{
  "image_size": 64,
  "encoder_depths": [3, 3, 3],
  "fusion": "prefix",
  "decoder_norm": "layernorm",
  "decoder_norm_position": "post",
  "decoder_mlp_ratio": 3,
  "decoder_fused_qkv": false,
  "decoder_positions": "learned",
  "decoder_prefix_bidirectional": true,
  "decoder_tie_embeddings": true,
  "init": "orthogonal",
  "beta1": 0.95,
  "final_lr_fraction": 0.01,
  "warmup_steps": 930
}
Rows from block 3 of the image encoder of a small encoder-decoder image transcriber, named by matrix and row number. Rows with one number belong to one channel. Each number is 500 + 40 x the weight over its row's rms, rounded and kept within 0 to 999. All counts start at 0. Numbers have three digits each. After the name is the row's rms in percent of the matrix's.
After each channel's rows are labels from the 100 images, of 14976, where the channel reaches its highest value: "top examples" is what is common among them. Only what is clearly more common there than usual is listed. The data: analogue clock faces.
# convs0: first 3x3 conv, stride 2 (encoder.blocks.3.convs.0.weight, 160x80x3x3, each kernel summed), inputs 0-39
# convs1: second 3x3 conv (encoder.blocks.3.convs.1.weight, 160x160x3x3, transposed, each kernel summed), outputs 0-39

convs0.67 105:475477479607470552511450444561522521510515440545432483481399480576502428562530496523472524522524541508548566449511526481
convs1.67 083:472478369542427496473514513463432540441557562506448509524489503482536519496522517523549453559536425521479504499481551484
top examples: minute hand past 5; minutes: 25 to 29

convs0.136 108:546443538434575474501521505461541583428575541456529479438500507517536476540489458491484485458559486588531495533540513486
convs1.136 107:488492546454488507508518406518511433486598518481473478513503430492563437547541523524534508491579456502453435482514468490
top examples: hour 2

convs0.46 096:472586555491478532506496465524493446457444503481529483418538486577435463544516434500463507472527496566529479466474530537
convs1.46 104:463511579513579487424488501529560506508531509449554503510523583534488442486503491486511567521499533533511468511453513541
top examples: dark face

convs0.144 105:503490503447517472461453525520484488495455512559529462550476469488488492470549439476468469485411481467514464437527486430
convs1.144 105:488488514475493456416564489513434513507562443483553502512477549496489508564503375498456520622502486463566492523546545496
top examples: numerals

convs0.34 090:476461573486494436479510513493479550395524536534397467551503415535532453491514494518501509483492532502467489469524519442
convs1.34 092:473523423433539515530537439582525429528457499502425474491544412395510494525499468476499459516572607509484538445535504461
top examples: dots

convs0.88 091:464516536502533444472416474423518560500558497503466465579503482520515491447486516422514506499544472519512419535530515495
convs1.88 097:472519500500523537558480540476492463495542468500463471535471504499411567544464442548511533514479472532495477481514476534
top examples: hour 2

convs0.109 095:518485525518469515507490587578479505486449568507542472531495542542519419486461563527478546523553456526475485488520462424
convs1.109 114:493438563481401537519567462512530530511489457511473522457480516446505481467485461486496458507460520432517488483540472463
top examples: dark face

convs0.90 092:410485457531473433490529480478526469467489452557494462472464487538444505454547561561472471471509532518495516503513492512
convs1.90 103:599484522489547572565498392463494485491498464506523484559516423489532503499434531442540471503494480521444430473457489556
top examples: minute hand past 5; minutes: 25 to 29; minute hand past 1; minutes: 5 to 9

convs0.75 109:506535515514459500551464494481473562499514561517489490533396531516527434537484505493440469542568556593517454486548493522
convs1.75 099:493514439525512489512589510487517471451449494504525465519527405498509528471487499543457375500547483551427479424484477539
top examples: minute hand past 4; minutes: 20 to 24

convs0.13 103:540514440515557535505487537463530547476468571494568475487472428529490497542639407554521432460536545463579459476535440460
convs1.13 095:523487514519448540502479497524576477539527595500515505515484553441567522431512531492479604555464511503462589524451501599
top examples: minute hand past 8; minutes: 40 to 44

convs0.85 104:574520533485536538531474532512548511432512479470497535492460493471488480440482557563506565513473438506546496481495513445
convs1.85 102:534526428474499501488467530628518415497528497493516497522549478539493548449547532491486490481448486494448518478591490401
top examples: minute hand past 6; minutes: 30 to 34

convs0.111 097:495522494409542425515428452410505493486452488490590549499525469445462566542544476475476509547514419563511466494519503522
convs1.111 092:606510483533476490461433537505508497404505440473555492487415560467550475466457528523480470430455461503432538466464504556
top examples: minute hand past 12; minutes: 0 to 4

convs0.66 107:570409491526478539471458562491488544472521549541508502496486558428546489468581537510516508547502420499537485495510499542
convs1.66 105:476440515498527507474512374510514455532450550505423465473496535418478388415524497479473487537501511511506516468502479463
top examples: minute hand past 12; minutes: 0 to 4

convs0.25 099:455472489473533446530556541479579531487414534507412525515510479508535481590498498561582497517541433599455511532425513467
convs1.25 094:547506470517519492440580512531492497543552459476447532502444500521557469544506529497494510467481458512459471405405466496
top examples: minute hand past 6; minutes: 30 to 34

convs0.105 094:508483489433509461411501484485420513478462471460580513474540499480496519447511488460447479530517509541489452502503505471
convs1.105 098:514459480503472532550532599494506519521479465518549572451513523554537456485493521482423482442499451531540517454439519491
top examples: dots; minute hand past 12; minutes: 0 to 4

convs0.145 110:491499507473521553458436476596444478570393431469490446495530507521519496479534514503467517494486546548485520451517482511
convs1.145 104:440497464567401464516488539523511459528546471489563484576512449488430518516556492498469568472471533496553538557521503506
top examples: dots; dark face

convs0.112 097:537492464463565462463447512502536551451409543469450433474562524490470469473430476530475446483490518540514483491523571496
convs1.112 097:553490518474489425499492513511511458474456432386468496533566482427459495465471578464470501516496459492490528459483529569
top examples: minute hand past 2; minutes: 10 to 14

convs0.143 108:562517484502483535497419506499436497458459426544488475517553490554466528478517550562556470462491463535537516565485434450
convs1.143 105:526485558503512507516524432528446501466432430528429448492476521441588466516435505529507445417509492486487497478481495437
top examples: numerals

convs0.23 104:558454520477518488569529564490475528449401483479516458410538501497504491463596480472495472526500564516461531481456518420
convs1.23 088:568554490571447591531554556542508476504598543511505455544553505516531514529582505487499528475498431440467461555488512541
top examples: minute hand past 12; minutes: 0 to 4

convs0.21 105:476467456522393552513487454519530484536490554472423510520424465565505468476555483500495509442564498538492524485531511513
convs1.21 109:531562428523365489574467553597549500499558516500450517611406568474518590499508487523521462445462489528515503544455441466
top examples: hour 5

convs0.98 093:484574556478441528472485570446474578481430468529543516533495504425529508503521522453510533506571439511490512542467534500
convs1.98 106:475467469477526532416525484486463527463457589533451503470556568523489458518535479518491453486523515453423468492482476495
top examples: minute hand past 6; minutes: 30 to 34; minute hand past 11; minutes: 55 to 59

convs0.19 107:488511483523503514464567448433553524463541518416564459534476502531403482480523499469531449461538525478487444451463516512
convs1.19 084:493497547536574485444453463545544520494484574459521549508539557561516552533530524446444547475522493473491389504526421450
top examples: minute hand past 3; minutes: 15 to 19

convs0.33 104:487539453484593502521554456452494511514517520519477472529510491514399548498486408493510423527546495457493413508559492519
convs1.33 099:454497482526505523492468519474440536442534539489526512533388456484436559446455581522504503555557546553561496576522501460
top examples: dark face; dots

convs0.101 106:520501508465523514490522471544453439558390478473475527489506496501417564461560497434488478603452458504517461486552546537
convs1.101 103:542521469553518461479511489492451518419540490493493540506470489494525610454526464446526546516514533457505488582498556485
top examples: minute hand past 7; minutes: 35 to 39

convs0.133 104:549447567515418507484565548482454400504436488493473477435440505532551472523488496496511489440469514518513465527450495528
convs1.133 102:538504501509453564543529528502510421479489387543458439483594476471502485472509537502485454443551505528529451476418481467
top examples: minute hand past 6; minutes: 30 to 34

convs0.147 095:366511490462531474448506481464546518533479486504483449484486547445557546484484477537491516487480514522524441519527472432
convs1.147 103:481460493469497534541510479522472462441508493528439441549487484483552510466416527515404546545549484537480516444435516487
top examples: hour 9

convs0.119 098:494480508453475463484524540516443480536400536531441540540525438517507463458519547538523582547413575521543510504430489505
convs1.119 099:531508448460466565445482564445523519565487511484505508513470528520488518472439459515530440579504520486541492549533526568
top examples: minute hand past 6; minutes: 30 to 34

convs0.45 087:398535466506547510456496527524575463483475472568463510508488528457489438449485444533516481516514465523508512515486540444
convs1.45 088:414495460516454488470423453554526510479537518520491514505429550519494534456519457443474495526474495452534551506539535407
top examples: minute hand past 4; minutes: 20 to 24

convs0.55 078:537516541493474530483463531507547536485552433504550463457448490522567497526494456492507556462509456564522457511483440470
convs1.55 080:515503486519541494425476553565468440449505469495454444469415453510512443459524564498528468539429490411519487470503540492
top examples: minute hand past 2; minutes: 10 to 14

convs0.92 084:544476537505603514545516541531484498468494550564483491504420520526471477567516539462483490547479478486476503456492574504
convs1.92 098:544432460537541473434466552504488471456512509472470552521505487497521517468530513528572492520444376485380524491473465460
top examples: minute hand past 5; minutes: 25 to 29

convs0.44 120:511462503471530500500511456513518468482490524486482502510508571549460487437555569520506492608518432606525482512526516501
convs1.44 104:540525554440486470451590528515483574546523427510499477489499505456500428488525453565505523454523510486527496491449504606
top examples: minute hand past 9; minutes: 45 to 49

convs0.1 091:518523501586450492542443504509453420533528480571537476491533556542523446523506494486477522554510539582459507479468455474
convs1.1 103:427528545488497532523556491455452537569476413524501457497461542474494479458549499485549469491507552573559497495520423500
top examples: minute hand past 3; minutes: 15 to 19

convs0.38 099:512495510495490548435535494456520493524496518553462443525543516412405522470471472520528493453453582551542563519515476504
convs1.38 093:484515521482482452476561504460392524571512457509543478547498432498528559457566436534492506500472502522531532467512517542
top examples: minute hand past 1; minutes: 5 to 9

convs0.122 083:460511515504553504508530535489485514506523456494472579477518502413490510443535430575439579502499516519487493519492457527
convs1.122 086:523477445518565533499541490454480478479505561496581468530473476507504498520431506489486463468553496385532500549530565504
top examples: dots

convs0.103 105:486458512530508462506434495518499525411468511401471453534573504517426483477580521492479487619548506542534428502448546484
convs1.103 094:520545549467538543434577548423435507560496415587497483508592490463475490517511454433496451489500491506527449487567511518
top examples: minute hand past 9; minutes: 45 to 49; minute hand past 3; minutes: 15 to 19

convs0.104 106:484498440527529531452409512509490493461490529575498481438493447455499437542480476500504497515466458484527439520615516513
convs1.104 119:538466531410523499451472427469485467470495488551429465508430464472566533447478524476531452493529564477491569454463446518
top examples: minute hand past 12; minutes: 0 to 4

convs0.80 098:532475473572442536446486496471464443573515560497521434493492478445490473498490458483523536450491456583476478522491528500
convs1.80 099:485483510471487490567508506548537445543427509501449428522502521505539458582448511474457470519483509580498512500561523543
top examples: minute hand past 11; minutes: 55 to 59

convs0.116 102:488485509494505451459510444412512476530440489568416448551440570508438484559543492509498438498580507594572491452479517476
convs1.116 108:549512445455450479529501532516493537548621505508577535484459610470505522552521458475574553505475544496498504579491520537
top examples: four ticks

convs0.127 110:499474444563502552482523481496523484502513503488532495483527534548441537442517525546507551566410452510515548385482488528
convs1.127 097:493533475527473530487506528505542504536473554424526509491466430538505456457609461545441555463471539479504422500510534392
top examples: minute hand past 11; minutes: 55 to 59

convs0.148 095:477519532499491522553560514495507527476453490502457472511493449557428523571448523501520513531466492555487505494392573413
convs1.148 087:475457445526531506471466459509578470495465516474482464601512512452470529529477410477502488479508476492463442488501575486
top examples: dark face; minute hand past 12; minutes: 0 to 4

convs0.154 121:515457468529493382488500543500553495487496481525543555479400458442425500454576513520515482531453558560508461443532484451
convs1.154 112:562501543480516470541542419513470479510577438555556475468376535461496477481438476465544488511508448546494522512493506471
top examples: minute hand past 5; minutes: 25 to 29

convs0.11 113:492532476530597534550471479500549551451517463490483446570436476563471512501493523487484451547494502482510440501635516559
convs1.11 095:518561426457497458453452507517508540458470511576514444477451506427393507503463519448501398527539502491554502539427445511
top examples: minute hand past 1; minutes: 5 to 9; hour 11

convs0.49 103:555520495520494490523467482507490559464490478527515549451466530536403497566489531423489499482517468486504475483539549525
convs1.49 095:532496468552543442442451457514463500539442441474495461523538540501527515497505521542553576507525540522513537486454514587
top examples: minute hand past 7; minutes: 35 to 39; hour 1

convs0.125 093:407468517475523526505460510508466494547442506473613505455479516518526504465511515507489502571527532442532476463481471502
convs1.125 089:449495460537521461483557578469488609546488473471504539525578566467501512483524488546506539507508554554547467479523496551
top examples: minute hand past 5; minutes: 25 to 29

convs0.0 101:515462585525508508562511514442530473538432486468466415495435542463464530504496450579486496433442488472485477484486523573
convs1.0 098:468489461531447489471467549486483544513557506538537552496605580467412525511547542484425510528438434545535550533511496488
top examples: dots

convs0.124 103:503510497503516476490485579430419519512408510444571431524542506498488513482531524525477491496541514593477561505512472439
convs1.124 087:493436450517546497455472522519510467545586509518507464481432522482536457458451446472507520590454530492543530498498463565
top examples: minute hand past 8; minutes: 40 to 44

convs0.84 104:466512511475481461516518596556462550451507537533447472505440508495429442489542492551448522532524430528506472481481479466
convs1.84 114:532497508376472500472518481527422471456458467531494475508460465584571456480425521481504493506532519550541518466525482479
top examples: minute hand past 4; minutes: 20 to 24

convs0.53 082:520482496439587482432559575513491514513482479490520481483571458492563431554544480446481501445484391454549454473528494481
convs1.53 098:413562463420540532487530495478479459542546561478488528574471475580529496546580474495439506414535458494510477465536495463
top examples: hour 2

convs0.27 107:528524498452420418576473593511458445535506443458545470487499552539520459436554498527496488528514464496522484445476545437
convs1.27 104:493458521509534493509439522480488419512446467529517495556528553492410458485470464476432477523484466545534536472540446444
top examples: minute hand past 7; minutes: 35 to 39

convs0.15 095:457532527501521523465522490467468473480454472523541556399438501490430501444486490525560498508517492456481491472477515439
convs1.15 104:492479545531552491469548490523430565476443438534516531512565558566500502480474518539502507542562483577466384521514523459
top examples: numerals